Weights of a small image classifier.
Training: soap at rate 0.0021, 3400 steps, batches of 384, held-out accuracy 100%.
Rows from block 7 of a small image classifier, named by matrix and row number. Rows with one number belong to one channel. Each number is 500 + 25 x the weight over its row's rms, rounded and kept within 0 to 999. All counts start at 0. Numbers have three digits each. After the name is the row's rms in percent of the matrix's.
After each channel's rows are labels from the 100 images, of 14848, where the channel reaches its highest value: "responds to" is what is common among them. Only what is clearly more common there than usual is listed. The data: made-up ball-and-stick molecule models.
# convs1: 3x3 conv (model.blocks.7.convs.1.weight, 256x256x3x3, each kernel summed), inputs 86-171
# convs2: expand pointwise conv (model.blocks.7.convs.2.weight, 1024x256x1x1, transposed), outputs 103-205

convs1.205 065:502460516492511505495526447475475491469478508516491520501475505500481529516494495508498467537528518450513471493509490511495468518507453534468515434515448512499455508467508513511504503477527520444430468410516540488477525508515505461514439484470508475466510460
convs2.205 105:534505488520484504481498486489509516503476534471493502534488502513481469575501526509494504519534472485482541532502533551540533519568455511490515453522501507478513512507572516533493475463516490517512492535539484516522490482561527472512496548471473484481481487486475528538498502485505494473464507527517502505475
responds to: space-filling; balls: four

convs1.47 097:496479510527505531491524492459504514495448500457481513492505554508477481560467545505515479467493478507540501516522513486436481514461449489528499472522505518524468508465504512449509491535550520492477497460496475477458505552493514511454521467495518502489480498
convs2.47 134:498468484510506498505490513500539506482528478525490509463524485482470504475499469534466498469499503505512454464501516480528491488506499501485560519477541505501483506513506474498484498473498501485477481532477560493461531504457470518522469507480527487510506502515493505513479557454478527514507513478472498499524
responds to: balls and sticks

convs1.49 067:496549521448477492485496472466491498522474502528510497502481516545501468510491524551515503494454483475504538518521512512525507507489458499498511479488524504507504486540530519508491494490534508459493511518470510570491522470510483526492507509505483541537495499
convs2.49 099:525482507548507507569534511536474520442550466523508538517499525507496504492478499460500481511484493532524449477504448508442470513485547559594510508495490541525522501534487496497518501459513558491475486537466493479504491514492474506470500494490515502464460480467516473517523503436514486477477454524457471495497
responds to: small balls on sticks

convs1.3 071:499520474490489484462494514506502483491512518483426470468519536511511499542533576526532501487472484505483504484490531533528516482507490507494512454500543492474506450518535458504476493514516495514561523480531504540492486512498508538499515516506471493449495489
convs2.3 135:476479506465464475504474491479526499466518493486525509483511452482465506464476463526489478477513524518490484512485504490496539492524512483485549519460533491487473508484525487457481541501466505512466504467445506502489477507534516478506491540487475458525467480498514486487498524500482506510513513501487448462466
responds to: balls and sticks

convs1.215 078:483463464522454494469476494464515506479477506479535486493468512510467459515454495441492502466493499477473487471523476498487467484494491496495478513484472491504460470471446486498493462491503532492481498496503492483496507504514469479498489507523467492483464470
convs2.215 081:453496495516522528509514499514506500436485522540519540518552516568502522488496494532478498525487485474497447498456470497519480508454536489547463552515495523497528504511444499484504491498468498490480487462498479513454471539468476535489532527495519471488458498518526505443510526494542504495527524533483499529483
responds to: balls and sticks

convs1.217 076:500501506545533511507526514535520509526504490492502500492533471493552502485493520543533512461470499505495509504476524560496535498481541520501508518533527490479520488537535509507522536513500508501514499509501505517517478524463518507547502531537498506490525519
convs2.217 091:532481515538493493512506518529481550522466541448541493508537502530508540511497491511515429499478538521521447496440449495484496474466465502518505535496447486514474522545462489491506529504462522505455475461469552522471529484474485504529504535505477504476489509491504491509483426484473480507481528506524481545445
responds to: space-filling; balls: four; balls: three

convs1.20 077:523515502478516508528520485483479460501485476492468468478454487492502500551470519480512480476481494478471488475476538508488499497491476440483502487518493527512464486508414515510508533489508493486509480454485510488493486484492494474504484430501475481475477478
convs2.20 096:537504539556519502473510521532464527563497493489484499491497495497485477489474564456545503481467481525506463471514507508440467527521497506481520514506456485481518503524473514508484465472521535499491517505535504496522536501461457514484495475460490490462493486503490504504522495524493514450474488504481466483469
responds to: space-filling; balls: four; balls: three

convs1.97 155:512477514512493501509487475509523490498507482495545485477476456507504497490485495509492504498520544457489502518517470481470497495489536496507509483489443542519499534483469541479516488515519540480454460533517469419501527482572539436479502466528512529521509486
convs2.97 117:497500503471475512498475524486517493463516491518477535524491462528500516489482457518479490535502531492527489491510518516506488484481506505469542503514553538510543458460504462474475547465488498525482511545443554500467494520490453492513500512505505517532495510504479491481497539471511546572496502512490536475581
responds to: space-filling; balls: three; balls: four

convs1.60 080:492476481522495526502518510514520462485513480469448465485506481498489486444485524498485493443489419468496517473452487526476511475467529480511447531488485474484530478500486538498489487523465443448510495493444500486476457501467475510503500471529484500497483491
convs2.60 092:528475468503505508541557495484487527502567465521523494512531506510504496499556522487458524493514485523513487481505475498499490507496525563588514489502491511532514518539468534511524478515508512459476502493465498464468470491506500517545480486502504501484471536466522508522495507471497496486462486491486504527520
responds to: small balls on sticks

convs1.123 100:512502500499522534532549496483488515501498466483453490502492520462506530499480453478504474484498471492510471464492553518478465482503468496527526523547488499480450507492456507489511519503551488528476483432491494522493498534488485498513464465501495433471499512
convs2.123 087:506493538550481462480520541485500545471466474515491491500509519448486491464480491482560458485501524491487510426531529496489506491513521522473518521476465456476491500509472521535482506491494519531460514490501469518481520474461470479475477451484454473488492485470510499480509510504509552466459478466470460478471
responds to: space-filling; balls: three; balls: four

convs1.116 098:495510509481498464500498512482481481498482477495496478485470517549538468487496501525514523481496498551503509529526477518489480460467464472484529532492545495479465493519499457475501491456466480502537493511439483598467479467461488562465502479457484500527491503
convs2.116 096:538463467488480516516444521484501491569476509473491556465490471523517511477459501460523522498538514472503472502518483479458485478500481496468511487520521521493512487490505462487503513458471503509506493495512541500504481534523474485468468521492502468518532497502499467446471531534495540550481466493493471458482
responds to: balls and sticks; balls: eleven; balls: twelve

convs1.45 094:495457479521478459478497505482503479468476438448531447476463479502458490486480552482452492459504517512471507511533471517464462479467438455458512466478515497521465485492553464465499532465492524476474467488489491499485523486518513491513479500462483500509476483
convs2.45 094:499496496523497474469510542517522504538444495478517522494511534466525528509514461523491522453501494466498493501498508503514483464461482446474489474492491512509515505497484464521491524517549522511504538463518517495501551499478482543498503466516517509503501538504509517493459482518504481484533465491493528490483
responds to: balls and sticks

convs1.64 060:514520508525528535487534493514482497525530472490514512521503511499497500542493500488497496479478487452531487522470538514506489530509490489535513561519503512531517475502477536453508505522534470507538524525462490508477485511456507520499545537527548488516489512
convs2.64 107:542476476523438531494509512506510495564506491488490496512513491470531482470491554483568517459469471504473448522467504526486489551525499511452512502481468494503512498550471519502483468484510508466507501526543506458514531516472477527513524503485497471447481513478455507517518465541480510474479492519472471471471
responds to: space-filling; balls: four; balls: three

convs1.135 149:538505537524548496545525520498520487541498483456492477472502493519549542508474502502499518430527493537483518503506500519474522472465513451489517519517515524503496559512537536485547506504516492517473470520467477508481500507482537507497514451521508508532538524
convs2.135 104:477511499491440491472514512468438474480496481505502506485463504541527512462480504510503508459488505540497526516509504503480460476455529454457462447514468525476529473503472504501491515536504486539477524455536497458485452502427516459478480459536506488521503528489551489447453511539528492514528455467507490501500
responds to: space-filling

convs1.192 106:510455472521501469486499480471505480469493494474497476477491470482464526491490519462448462474508489461469490487478473492481480493475501493487483476484475464520466534472475520455520447482486503491455473473542488467490523478525515470489468485502497471482499484
convs2.192 087:476493520458513463532524489503504460430509527514465505495489490522508473497498455472531477536502496509512504537516477507494494506440489483493519538465478486480536473490485527456522470504467509502437501524492488536517519491513472517478485501543469456472485519477475470444487505500510530460507509549485491488497
responds to: balls and sticks

convs1.133 066:533522506513542473535489464490466500500495481480468480502473469488479501480492482463509498484498467482474494483458487446503470522471473492457480472507472524508502508505441499498556515482473490506466463488486501477500491480486513464499495481483500468490523494
convs2.133 105:497478532527488499460501501483487495494455499520481482502461535547491476554526497516504491521484491443492496566489502543517525534531516476476494507513533504492497486501488449495485491497473490489519490511487523481523486522537526514535530542512481503518499516482449504532536498491498506470468489492551509524491
responds to: space-filling; balls: four; balls: three

convs1.111 066:520477486520498506523511494491522481489480476461514506458496524506499538529455532562473485435514527513490501493481473525462488477495505460518463527535489521547495550492480547458535496473550503489520481535519472504473492527489504497486513502544508527519524486
convs2.111 102:490566517491490495427492484500495495509473505514471495552481478495542503516511491542488475491439492478474511500501523500536456480463523505481471468515508569489569529511468486523520484482487521520492503492523514471481510489450478451516490467512532480497538510487521501518474530470510485490553476569491508551509
responds to: space-filling

convs1.72 072:514473481525510495521517511497513473503471439489492476506477505502511527511472535472487501475500449556509490469485506520488482533514476479494474515492503493514492528543523493475517530462491446464476462458463480505489496479481501523518493490509495448521491534
convs2.72 119:528459447491457471500516476485489499527495494453477485503487494506462496534494514461573469486462540493507517500517489503460499503523454474487542461459488466448512497487505515493497530482486497485467550476495507483518499489509491487469470483491475469490484477487478478519464513527499519492466487491486473462479
responds to: space-filling; balls: three

convs1.156 060:495433496461517474487501486528511468500498491461506472453474481506490511528492490479471479497484503448458500442516479509520487485493468499458501524484519481525443522495537488513531489485486524453479480413526504463474522485487474515477478486505445487463523500
convs2.156 096:503499519523492514535508527531519555498505486466507521559547535494549509499498475498499516499507498515506486472533526505506485472479544525537481545510488538536517540510480471481520473494467541493477453520492526510469530516483485543516505463494534520492508463469564483500511460484512521486466487504491506544483
responds to: balls and sticks

convs1.201 098:465458480496440481455492518515510493432522479499518470493485501517480477479508521482450476498519516515484476520525466521486465490494486478473534533471528453478476526517513487497459492459452526488485502480472497536525499477522481529485478519487485482515472499
convs2.201 107:495523482438467474452513438460531481520492485509423518516516479500537493485541491534512504476441483490472515478488558465536471458487485460451476496506481538485545513507472491528508467463504502510511528481520484476509437497464467494525458452495481462448504508478455505535530499502504527478544496504448495524485
responds to: balls and sticks

convs1.224 108:498461485494489473494465516516515499501512493478520501499499512527480475476490567504472527507531527514487528519506456456463505506491495503465476480466495501514497522473567473447506465488476508476509510545529472494457533465516514502467523536488496557533503493
convs2.224 093:537442489524501522530490578513479525491522507493523500498503519464466491492503498495483461452525521475522468469499509459507498531488503502531560517491518466495465476500526512491484506490510534491508506480511573474513513507488466501475530500463468515477463473500504511520457520534467538532484481452453541466551
responds to: balls and sticks

convs1.247 098:462450477502502453470476514495487479485495467455484452465465493504464472483459546460468469465488461511478486422505470508445453466466467450458479502484514499534476504485483465477498528458490492477528464492531497503483501474504468494490481471462474481510463486
convs2.247 087:502536509526520518520467541514523504514531488492532466520493495486530499506498479508492459497457497468529512471515530466479485477489522508522478507504548532534518478506469476493504501444494462459509448500487563496484528500524514548514540500487488548513530476511489522478513484484500539512499503510492495533489
responds to: balls and sticks; balls: eleven

convs1.225 120:460477455527469504439526538476523502484471474479495517484496513476479439504482522477480486451446454524516478488478527525482493476511503488496480513531535488517457444493518494473451532504556484489521493501487488505478479508514461511490493484498493479489448522
convs2.225 092:516496524520531513517508507488461472524471507477522465489480532439512494496492522475538542475525515484469510531517525493510487474501493496463492477511475439505484460484481505527494518496491501553515495481527471502505498489495537512459485481487488506471475571519489490503498466542484472473517466501521500507499
responds to: space-filling; balls: four; balls: three

convs1.87 091:484465481514498478475564470507498475488482472516505455472498478470464517522504466449500470488504480482496464466519499531479448498533473490497494491538455498500466507509448521511490523478521494476479478449482508520504486488461489473510503468493499479498498499
convs2.87 074:462482518516518465472484523422492525494492480489508488496527512471461499507518483492492467462519491420495539481470448535502482461480486509497472492507494525483520523523484506529515533447536493522470509482492526437488502470520512474475500497454523503509477550505549492511501513490480490483466504504457430468519
responds to: space-filling; balls: three; balls: four

convs1.95 068:516480535480493490482504467526507512480507493502510530511521472523530502555482434491471517505495508446508506445517489499491500530494522492470494483482459510463514531510472484461503506518516515514423505514495501455494477503442494471494497491508514501501502484
convs2.95 110:508480508462511512461457496523495499529476517531507526529548483516545532513461508509538561526455537484495474523516526512488454459488523469450457522523477506524536479459503468474470511456493501505492475502483523501513516520452480520492491494472519516482510495513501456457513486499536523511488478507525488507494
responds to: balls and sticks

convs1.245 085:506478535487534467515449484473501515505506487488483499504490499520513516473506524509516441507543532506508503513534466507472490491449496480476500478484488514528479545483524473464527472486479542518463494511534467494507554495518537493436511487477466506483521499
convs2.245 092:520455495490476492486478545513496485485486461503465495495500500511520508541488473507481493502462505525513494496490494502498508481499480488491452506501533530505500523440520466493501519485477519468459459478477558489503510486516454472469488511475473507511475502502520502519488483475504535526446501486493520485533
responds to: space-filling; balls: three; balls: four

convs1.148 108:515515492495533528518537481485480483497494485457452486481514524480524520531479523505496464466483436487501497455513547522502468511509461492535481502528488492514465525498515538499513498489534458522480498457478496518463507515496501511509472457513483464477507492
convs2.148 101:514486507509493466512509482508503532496508510476493536465495496479447495467522493484514463483488523492499516516512509482489486475512505517497515495464489463466473516531493522533527499507467525513504532466485499490475486496493490501523477488508479456481438491473467523514447499486482472472502488479465487453486
responds to: space-filling; balls: five; balls: four

convs1.63 099:520462475461516472485464495470497461472510508460495492474502511496486509511490541487451521481510504496487507490536479490470459487474482500478496483462526487509471579485517461468541465467504539530529488517527483508486568473539524513468485452461463516484511461
convs2.63 090:479498521468492476505465522480480517465520532526512491515503493479533510492495441502521483511474504462584467495478460542502467496492480509495468504513501535530521481484488443496462512486488486514454450507457558497518521531487486523493527529461542529538439523487542508483512511508517545530497482480519504465542
responds to: balls and sticks

convs1.109 134:510489481489492498499476463503485514472505515514506497492489491486465535515494515502464510535531516442489504496510490477501475531512486523492453492484475464533487556485499510495527464500512489464487498498532520469480523494571517442506498491483503501477516479
convs2.109 097:498479518484503510512481559508494455529513460492514550519455533535503524507485503465522516509518507460549521516496449505468460472501438508463484469529467519535528496490488501508522537474536524510497516524528503530535521428501496545488481473512523562489502503532479490510499521504550504537486523490507517500527
responds to: space-filling; balls: three

convs1.230 091:481476500485508480485475469447450460482477485479465465467447475453491488520467503468455490429493498515463480466486483474482464491484464466475501456480484509510470514487492497473486498444499493507504466502491508495470483472508491454485455457448454455475479476
convs2.230 093:457526536487485487509471552491478471499493513482533516521515491529545525488492474521502486495472510454552471481498491529483491499467501459475472439506534529520536499476469454480489476493508481461510466507474516484517564528479492526483469508498523516512479497528491482470511500534522515562514469509494494504557
responds to: balls and sticks

convs1.103 084:471483467482473505466518512500554527469503537505480525473520495509506484468516504509459491518505493493507516497509513517492540448495541496513495473529550447467520488495531464501479548546492507495495544522542476516529527493518485550488509498523502483481488488
convs2.103 082:491518505460513500476467468466503491508515522508489472515471497493543480512507486519493448539496467511483451519515507481521549529495493512448512496503516462501498514503507472496486494465541503512511499494501521458513452499537513528512506527488461542514480508518467496473493491525497488516526527513479543457472
responds to: space-filling

convs1.141 072:461485535492518489503499499479479459486476491541532496490469429512505537501517520521527518515487551494490489447482495508530463472511468476520556502482517535548527497524492528517496525474481546498473487456521466497522544464493495495479441501494462515530510478
convs2.141 083:503449510471504482518513548522487538535535440454485502516482529518465499496523515483496491511544529503555497486488502510466501504488525530539522524492491522529491489514524516508479498483521503494500458463535488463506513497512476504514484515497469483469510461530461508488512520484511514541448476478486474506519
responds to: small balls on sticks; balls: five

convs1.26 093:502521505496516531510532485504515474477477495469473488499498495480493504499471510512493482496461472510527461449480536520507493518527477498532478509546478490531489507497498528506500534495522464480471466461491508472465479512495486472524486450519502471458483514
convs2.26 085:544492542461491506531509469443479511540499501477500492481504508493479495521481469502510473435506513529506513473484490517473487513491502522503503515500529533474491509502517525506491467489521484524522477499490483476478504494470459487491497467472464456466435492486550467510476482492496494514446503487483481509457
responds to: space-filling; balls: four; balls: three

convs1.68 084:467476485512496487487502513498510460499517493482496458480482510501496488450530498468448506515543544570488489488486463510433506451461513467469501515504516488526529517514548489465502557506463496513490479496497468515509503471494485491520463510509505506505510519
convs2.68 114:443545459491477480499532478510516503452470469531557470510494483488551523482533469531511547483520509501519537514551521517525537518499499488505504447449528490508474539531526489520529488539523496490476489525454488470508472514557525480531482535495526532538554477527531533555514478493525468508524504532480513530453
responds to: space-filling

convs1.83 090:498536491528488522505555524491559508484481455509516497507504468466495485541503515497492519487498529477510461487479551536523483505536488483517523491547523516530487488543462510521526517510551487436465511507499515496494478534503511491556460475500499510500472514
convs2.83 092:459505489497536488500494522493493520542501535511528470506515494451487480502503506490520459487520491527492492492502471521541543540506527547514525488472539492497497515493477505521506501489515437509494465507496580485509498520524537506537551505474499521519521516519522520462469493494480462491528489521508500473485
responds to: space-filling; balls: four; balls: three

convs1.166 084:521526549542493504519549528503541505524518498499498489490502481472512507452506452509519491467497500532496499484459504548455535456483499481487516523551514502484506501524511517507529521508475520495495469522463440529523473521495493509497530493514526503506516535
convs2.166 096:484502476492435521504520526505473475469517478461505541493481483529483501480468481451505482535511513488510476462490453438459479530484491503503501535465510498505504498518507511503501539497486465458524525504481457475520504499491454507475452477477471507478521495483479456483465522483512486506474481462436483484467
responds to: space-filling; balls: three; balls: four

convs1.119 067:479495499470492459500518558513486497472509487489467497485538481507490492489512563477521473487483461493465483465521502516494479508496480485482492549514508496533457527541458494496508484506504494535552544518491514509497500520506460526488521545477475492486487485
convs2.119 103:497497529471514456487485497498496528499502498497485543519550494474511544476463473504501518484466487492512518493484464492496460470467507471492467539502482523512533499491442461496498507494489514524480475472494513462494482539449469489479478471471496488491491524492516481508491516494547514498501494513481496503522
responds to: balls and sticks

convs1.146 059:467487454476478465528469492510503463491477486498527521473488474541547450491488540546477488508481519536487478501517470500497499491479513521485515501455465518514458475485559486495487487471467555475495451497558512506482504471483512505482437468497489523499488485
convs2.146 098:533476455563499499488500502481500505500492459494446485487479531518466481508504513491492488536523502462522519502498492503523510499542467488504513466466528508481492468501553535476488532530486473479448512507466486460504487480547496463497471534499489473507493485499471500540484485488491473517468491492489505475499
responds to: small balls on sticks; balls: four

convs1.5 086:502527522522513538522521541509516505524499510519530513516523536524552499512513512505536532492514514543503531541485526534524518500515536513517502489529513504502526509551546504544533529535512522508453502544495505542530498535490519531536521526530517544533531514
convs2.5 102:499509509525458517492538504488511501480507527486501507497504490505480504482542505545504471501467490524499484503480491513534510530504519523504502477497504512466486540495470511524555503529494515479493545473533542494508480494505529498532534523500463464507493488488484559549509497528519508488519536497490531502469
responds to: space-filling

convs1.126 142:478463477522478460475506518489507462483511443461492445464473492508496498494473526479464471430491489543472508474505486512480475477470478439468523492489534500520452512508533458489490535476497517496502453519491490495484517488543519520504498468461490466517482505
convs2.126 087:510548520486493512463490531532493470512495471523496543524516481505540533476472496486452486465472530538496507471494480486500488437456568502486453548519491497482473484483468518500497535508517536535472476534529488503441479503466503507482493456479481468463520509501511489492484477493531470492498500521530518509494
responds to: balls and sticks; balls: twelve

convs1.227 078:491517530495491503498498472461507498508470485451542503478475469488515497516478489561504525441506483475489482484462494518500500493457455493489521517503496495510479501520468547527495505497497456448489500500461517487515470518457471479534513497510543506532495485
convs2.227 086:452514479465455552488537492507508527476496481556471471533476493498523497497504518478500529512500430524451526510506508465463478502469509516475481538479466512501531502484469503503502464542525467468509485498463466479496471516544538530523513478505527531494482488495452489492556498493505483472519527496508500541503
responds to: balls and sticks

convs1.38 103:497494494459506531511525481488503505518508511529474529493508515459465496545521451434509497515493511432499450478487559501530460512554472527531491474527489504488441468495440502530487478509564510482474508464486526482513489515480491481496482491487506493474505458
convs2.38 096:493518482530452482504505479446501562440552534517490504501562481518516497487507499510469458467517469473557499489487503520501484448463528486509454495519460538501539500515444498496473443498514498510511470547507535460489488475484483548537488489474539498486493482464541488509519537463508514521485511528483502539520
responds to: space-filling; balls: four; balls: three

convs1.46 068:545497511529481475526514477513502509503504535510561505487535513518508530528482518487528476526469476465480537504542478529501495514504496496493514491495511537539514496507517527474519441509496478527504513494537530487514482500509496472502472477504503502543536492
convs2.46 109:519535568524526514484518503540501502505463524509468492506474520524503470538494514513548492526485462532483520487509501537491499501518503489477499594543482535480513494521496494494494488489468504473484472465529470518539511526499495508516514516535478474474472500449466476500512516516508488486485515546523537535500
responds to: balls and sticks

convs1.110 100:477526470536468516457535500477520530500478498512511515548501529506474438483500471505507513504464495518523492544497532527529525508535494517539491490545484483485526458517479505515454509524542501498483511511481482489542456516514456477504526520510523517496477536
convs2.110 087:500516519490506491481463522525457468522464561487502502498498527474503517486476535464512487509519510467497476506471521480502482439455510476500473469500493487485546446446481500505517522488519507477512502508573446475471484481477528488468527485460485495476483531513503448499473503521509489512511449475522526449509
responds to: space-filling; balls: four; balls: three

convs1.66 075:515494517548495531519493513505545523520516544477540513508506527479526487553465512530542524501519522541524485506509518503463527522500531540519486496471504531575510481523530558486502518532530524516496501535548536486491500526544520495520565473534523535516504519
convs2.66 103:523504493530477499462499476464480497485495528545461469484483486507489461534513480548461473491445481496494562547491546482499502495508503514509492491508520512475520520551491488500492467478477490487509486474485514557484527480524538489513543521518514485459494469453493524505534481490500516467470538524560507555487
responds to: space-filling

convs1.74 082:494540497493513514519490492493465510504481495536517532549506537487491490471493507509526505481458455482501507511490490480557503535501523511516469507487504486496521516502490500540486489508476484505518508500458547516521443484484476514518517482512498514493509500
convs2.74 105:535496510508489501507523517510475502551494510474484537522510541496511510479486511495505494468471518506470491492479523516485448483513532517496469554538475488499532448498491497491492483488467558496481522516527537486462534541442454510482483478498553483461454488525523485496450479505525500511491485510455490489520
responds to: balls and sticks

convs1.78 121:464477452483455488455485483482492478453485462498481482485492503473452470507496497451481501486471475483484442462469476481513454493488484525483461470469501484506478477487512480503457492490487490475461479449477523506480493481497456506491481490508489462452462480
convs2.78 088:438527509441495495473502437456539547519509494544457509510512483512503504498472480542497492502499479517476557527521528499494483497513511463464472541479523526467529479501462458532469515506517470546544530463489474512485527523468503458503450533501511485523492530473519498487489528529497522497549514511440511460530
responds to: space-filling; balls: four

convs1.216 085:531450487472495458487485521480464481450477472478498458498500483508487472512458452484468501492507482496488464476542480525501467491491457456443464474472509482500453539497507456483523520468499475486493521451462521529462505487503513514507470468471492493503492497
convs2.216 092:520549528494488486515511504507501503458524504498497507537511486516533499499489503499499475491476504532523505496538491492478463479484535502492474549506459544461535494503468498454488496483472522475473537496522494448460496515451526463483465487487477469452467511504533482464540504468560495520495534529491500494470
responds to: balls and sticks

convs1.178 114:522452525448501463518484512550490487497530499490504479471504485510486519508506515501501477538530527476457521474526466495480477483479511473462521522470517520510457526473524483487527453491488534505544507479527473510472534473510525526476477499470474506501510447
convs2.178 099:489504484488543521492468485478498503506497516463499557526517504530487503501456481493503485557506534481548489514509484566518473484517483520495510467533481517543495451477504467460493516449477504522523486484511442511491500474507530473458476487464530517513472513498468461473519483521537487508513469527503529519503
responds to: balls and sticks

convs1.167 072:510505498527460492508529446481501497503482494484435482476482493508499457464477481510493513469479441464493501486506489527486507483489515463485486507542504491495495503494457537481504526502490481520485483470506482480489511474489476511481481463504488459506468505
convs2.167 106:512502496494507484523551477485497500541519498471459507529482517509478494495541477465522470471478529505525463487468501510475485503476516462471537514471533505475495514538510544522537516520472511493488534519462472469518521492509507516503464524488458474471465446483480516506515502500522471520496501504484486504514
responds to: space-filling; balls: four; balls: three

convs1.213 086:502420521513500522491493475486510514514505471464519516502498509505514479484446498512508535474486495486516495466494494484475509484481486508509506465479458533523465507492467459470516492518497473469479481455493489471460484495497541465471483490497487513542502516
convs2.213 098:493507527526540525479501524511434534483487538445474460507503538510507502565498490495468495505490488479500510541486490529455514524509495495506488544508513541492541499472481504525485513509473466514512467506475527538528487513542537499508528559517538494519500504470504494517538515496533477520475489507504520559504
responds to: balls and sticks; yellow ball

convs1.58 116:487472480557479518478514486462501482460475465481489473485470481479479472518489560471462514489484481515507484496482498517476480504499488464516486478512470503557477509504481508465497529507519510496472455506514504481497525510574513477499512488511519470476468527
convs2.58 109:479449484479497492526488483511510478513527531482539529481518493501470482497499468503507484507487517510542445506480441469505498486481464521510491511514453486518475530524461506497519513518499489507482526535503501525487469469497517520505495499501478477482480521516476514466510490480500470510479522541511490456496
responds to: space-filling; balls: four; balls: five

convs1.173 151:510511493566500511501513508470506498495467511484513488511474529498515505452506524512477523496509522533535498537485498521469509485491517491516512473515474488520539489498529518477511545508491489494470488512476454502512499498532511485504539513514528510465501535
convs2.173 108:461499502479505528520509474502525530500517496495484484489509504482488497486536508545474526536486490553505444496483466501492514522548485488504542483489466476526476499515520495466498490535502517492533512519503461578493473477526551522527516477513518527509513493522496507500520477529473468486515507467480528516468
responds to: space-filling; balls: four

convs1.114 082:560502518500533497525487483458504486551468476484457487513476532533550524522472514508527476441473473500481522488525489483497498535488485487494495490484475540466493521461494522489543453492514483522479511502473514492478498490507523480489512502498475486472530480
convs2.114 087:487530536515477488464499510503520496516466511501509524533484509548514505472489486494539484529471462474502504530513500516538498497470528502464455467509467501477525488526509474497441483490518494506530510466527424495499494482521547449468521484505463497499461525487494477496506509515540513479552512502495514509519
responds to: balls and sticks; balls: three

convs1.244 195:467485494503491496486516496486481496530479484491537505478506505492512436515476562507543512469434481495501481478483506517484485478492472478499512514514519548558478435502485485499484517501531510491511498491510503496482482524509478493513494498495492496536449492
convs2.244 134:520524539522467520519497566508473473525483511479523473489453596483503504522503503469495498509547528481479504531517499526471511508501496535509482489539479489535475516484533498506503539492517479517541487489537479520483517475489551477492513478494492505513487521485520504504523519506497484512469507467570545526487
responds to: space-filling; balls: four; balls: five

convs1.18 131:512514522484519494503454467469479475538499517542508515518483506518523523510520499497563510533509511536497517518507487496533502496532456504477547448470489525509497501501502436539500505459508515562532489513513521509531503477520504510523497530443469526513520473
convs2.18 121:466509472471495510434484465470510467503467491504500514499466478510508501462511508513527526477486522522452487493466488481533490488518468466499536461489464452507440519488502506495538531531513496549478534422530473507474471469471510463510487490489452478512501561507511511490454469487471472493521506480509498525437
responds to: small balls on sticks

convs1.233 071:514520502527470473500520499488496499480474510470502464468504490499495487507485471531484494439482492519482496516529483510476515462460547470490528524521494492528525499507437533484503526501529501505520476504510453530519505518497491491522536447505549519516516488
convs2.233 101:491506536500500495537499516521479504488502522484484523529492537522501522490494504505479495517433535475492489515498521487516473509486530497462482542527440537492546505495476469501502484487451538445495525477524468483500534523479531505495489471501492491441504463463455506473501516505515489498510452524533483522490
responds to: balls and sticks

convs1.188 097:520505490555478537478542495498544511480488522529501542546519537495508523508527475493493507533499496512541508543498521539519522514554501526528499505560481484482528509494497537491504503501536512476475515496492489533496507499515520493510491505526497491505513538
convs2.188 089:492522492482474504497500506467500446524553528511484483489481463496502511491520493517473453475475477445509503541464484501486490486497473482471472525496499489498496479503465501532453465519539464500517424486523517504483476508502456493532502489446492488496491516439503524498479468540493456506488488489492514502520
responds to: space-filling; balls: four; balls: three